A small image classifier, trained from scratch: depths [2, 4, 4], soap at rate 0.0014.
Rows from block 4 of a small image classifier, named by matrix and row number. Rows with one number belong to one neuron. Each number is 128 + 32 x the weight over its row's rms, rounded and kept within 0 to 255. All counts start at 0. Numbers have three digits each.
After each neuron's rows are labels from the 100 images, of 14976, where the neuron reaches its highest value: "strongest on" is what is common among them. Only what is clearly more common there than usual is listed. The data: seven-segment displays showing three digits. In brackets: how many of the 100.
# fc1: MLP up (model.blocks.4.mlp.fc1.weight, 480x160), inputs 0-159
# fc2: MLP down (model.blocks.4.mlp.fc2.weight, 160x480, transposed), outputs 0-159

fc1.459:109147083146086137091140173145103141132116115132179117147095137108128123156168104092159202120134144100082190169105092063138146146105095143080135124115197159114153171188092096151152101143138100102156114159177136173100102140107065064097118115166108094153123134078140159138146088073185100114156149166108084157148099110125074116157128164084142169079092203132132127115100136215126132111205130115116101107059108134114111107119169169117107129113091188148138129098100135156179117166164149
fc2.459:137154148102193159156140089093118134124132133129111161114191085149133082180100127129131040122149114159150072103151137164097116106111122122143074119128038077127066103124176184086104099092128128125096149079094074105109171084152165193158118150137129121102125108134118127151074166112044105116103135097152168106093144114110160136084145071114102094164149052094129127103113114062083096134090149148116128140122114099108171115100073112164153095120125071070113145115098143100153112138093080
strongest on: dark on pale (100)

fc1.424:117055165081147102094197113138148102106119103139094072156112121119182192152088146182114176148079129120129152103098161074101135135121104158113118147072081110133234118154079139146181190128130109159139121120087113166172158151120142085120116110127118093131117096092096166118145086117146136232101126161150144062180138179100138072112172120161104122132173191151129154125134109184112097108117112118139101160154150126161094097158141120119134117098110125176123192126155099141087094095127149
fc2.424:141117102131093153200096160137082098096092117193163138121136123129144165166138059074171142119147097150167142158099124140167086071152143165177099120143135173142074167113160110067120087140135079120176133158186122075101167129107107174145164172140177116112141162134196113157163132118097115062189114143089115175097151123194102164132119115133146060123105144096121112136144112108099104091124128091135118091072094067061131097092135087180121177149125135123132092092126131135148134122057109
strongest on: dark on pale (100)

fc1.308:081074085164107094136152166156162173167136129100111121178093115170111168162119139114108144121126133134084109105161099169104186144149134163123135139112147179128143111135141123142100115104076114187187181117120131114147047107093119109174051168121189141105214109119151107132125126100171134160107146141126134115156159122177140064152122103100185087138109089129121121146123091136143090160153101075105068119143149114145152112050045115163069114191129125116135187104141138099147138170165067
fc2.308:207143171126164143141129122108128123152102123136131127165133144126151102095161111175158151078120151083190134099106128111131078096120117109121107134169074104130147168174118136139171108122161142106095081131136138138141186161184144148126147095097102182118021113167164137134136127152071104100178147098092136093086137147134120172119115156106100168104117122140158100176131179189156111059148148161106142186133126150153097105177210143126148091060134114120113088163130132189102108087090223
strongest on: dark on pale (100)

fc1.6:072081136101152139096148108155111097172091099121185111129137147128118171133157167160127120118095112075161084082139074094142155143154105207179086109106156124087114132130111158200136151168146181173114110122135214091095093110164101066111129170168113127116146121123139158162075170134128129104174158158139080103184087083125087138088138140148079098131114117097107151132100088121149148127201122061175095153112088155110075091156153137105079180144082172129130154143113111139101073141089146
fc2.6:166147115120098170170148151108146143083152184136093183129165103140173121135133097101138085088137131184078167212085171107159119139114159075068112137142136164161159140159144092090128095131100081119148163130161055132183176156084143166064189111076187101139057128106146105083162090136116110159072113158150173090122158144145114125171126108140155142083160122118180111116109131090109132089064167139094132133182150112130180163133112140118184105112119089167123145100138159137136185125112113
strongest on: dark on pale (98)

fc1.230:158109122136105120123118170156124119100094154135087139105075101145140129139176132156095153113150127183106186138206190134080159072068151102192126096115106105121139136115107169127139098115077079108123143126133142190135124133103153108091121106121128213118097129207089104108147104125126157184114137127061140080149104096162133078137164151141074146199083124130121167159084184126148133110134130052175147200150169184131107129124088081090114110148122174157151104128146138076180141152128154
fc2.230:162087118126159110095152120147093145118219127144120067130162163128123129147085127145129163064139135099131110123091130150163146153071126129134137118168156088095187088138141095158144136177189123123090053112135157090117075151147117069159170112172162131127148106132156146119089177194121106141173089150161153127154091186171143151167130085146119057071160162096114057126143119153148187163144073167110114077121150072183138139126155145146145170072143125131142146149153133180133073083143141
strongest on: dark on pale (100)

fc1.396:138123136111116111077148191140131139115152166165153132170102145098136129187051097134072134124075125134099140144088129073155163125146138118131101130113132148138170140126171140127121201143225104040160122144107130079151084088100070091131127097139172171134160131138171179184140101121135094149194094121146139091112121201152203172095134090148116125143113122149138163117121160115094134150116119111142194135102170122137102162094148157116106119126098193132148082103183154148084163202092124
fc2.396:044103089129145084126102077105119117117149111104089108125153122120098115073149142150155077208188192153211138116183118135108112128086126130117172108193139149116097152183079133088134119103115116180164134146173157145087115141129162168160110148083116074074099161083080105139142163138151145123132139171138098132127101077092108086114127142148126122117088117135171139156074117135226129128120114144096037141129155145131113053118100098166157126157160061141132170161117138112135131153133150
strongest on: dark on pale (100)

fc1.8:099155131176200153131117181111106094107079106187114125174125108146126112140201107060106107115074143130120124135117103132146107055154129199124146078129159169106058130147154092152099129101161126200077131176114101128170101138185116124089171108127182086083140126148100093148211149124153102169102067110136137177137127159112119087150183141096139125124103147118178124132127105109152068121098084161158161179116071150128189167130143171186120119125172144136143147133162145111139165135125157
fc2.8:131097127063112108063154130082108168110135199091099141078190157110138069096090128141161193137162131078136162156065137170147180154119142121107120136056144113097172127142148163079115120156124089087142059072107161163113138125139132152170110131118120131115105095091123112086054149130076150148141170154097110086145142094140134200086085094167141114109134140108122125087151123140108146158173121077139110056178168110157113148079170101160144151112105130103099090110130189139149132146164075
strongest on: blue glow (66)

fc1.29:208140173180135133129191162103129170118104138058087174120132072096158176159121137124128098117157143090134167064120112085142152155125166182136155200126153114098158055107143094127089126144085155101093149125072119134155152090107094164075145077141106115178148139086103161105132114065144143177084088103130079171139115121104093097167134156121196103148144146183104168135142109133181099129122153166108113159168092071105117161143096088117154208147141139117103124123136144107154115089117167
fc2.29:100172111083153145112106160136134118136125105061176087143097158172132152099112162137118128165155104127177101167156092116152069102098114120153122058111134105097135129121177166093127085114111151110147177184094148184156115195108142137125133220173116073112127069127120140077139137139134082088155183160171146165129104185135117122151091153131107178098071170044143100093124143100084135125107116078082160134108139141061125106161116162084129113104087096094096129129161141180111106151181085
strongest on: dark on pale (69)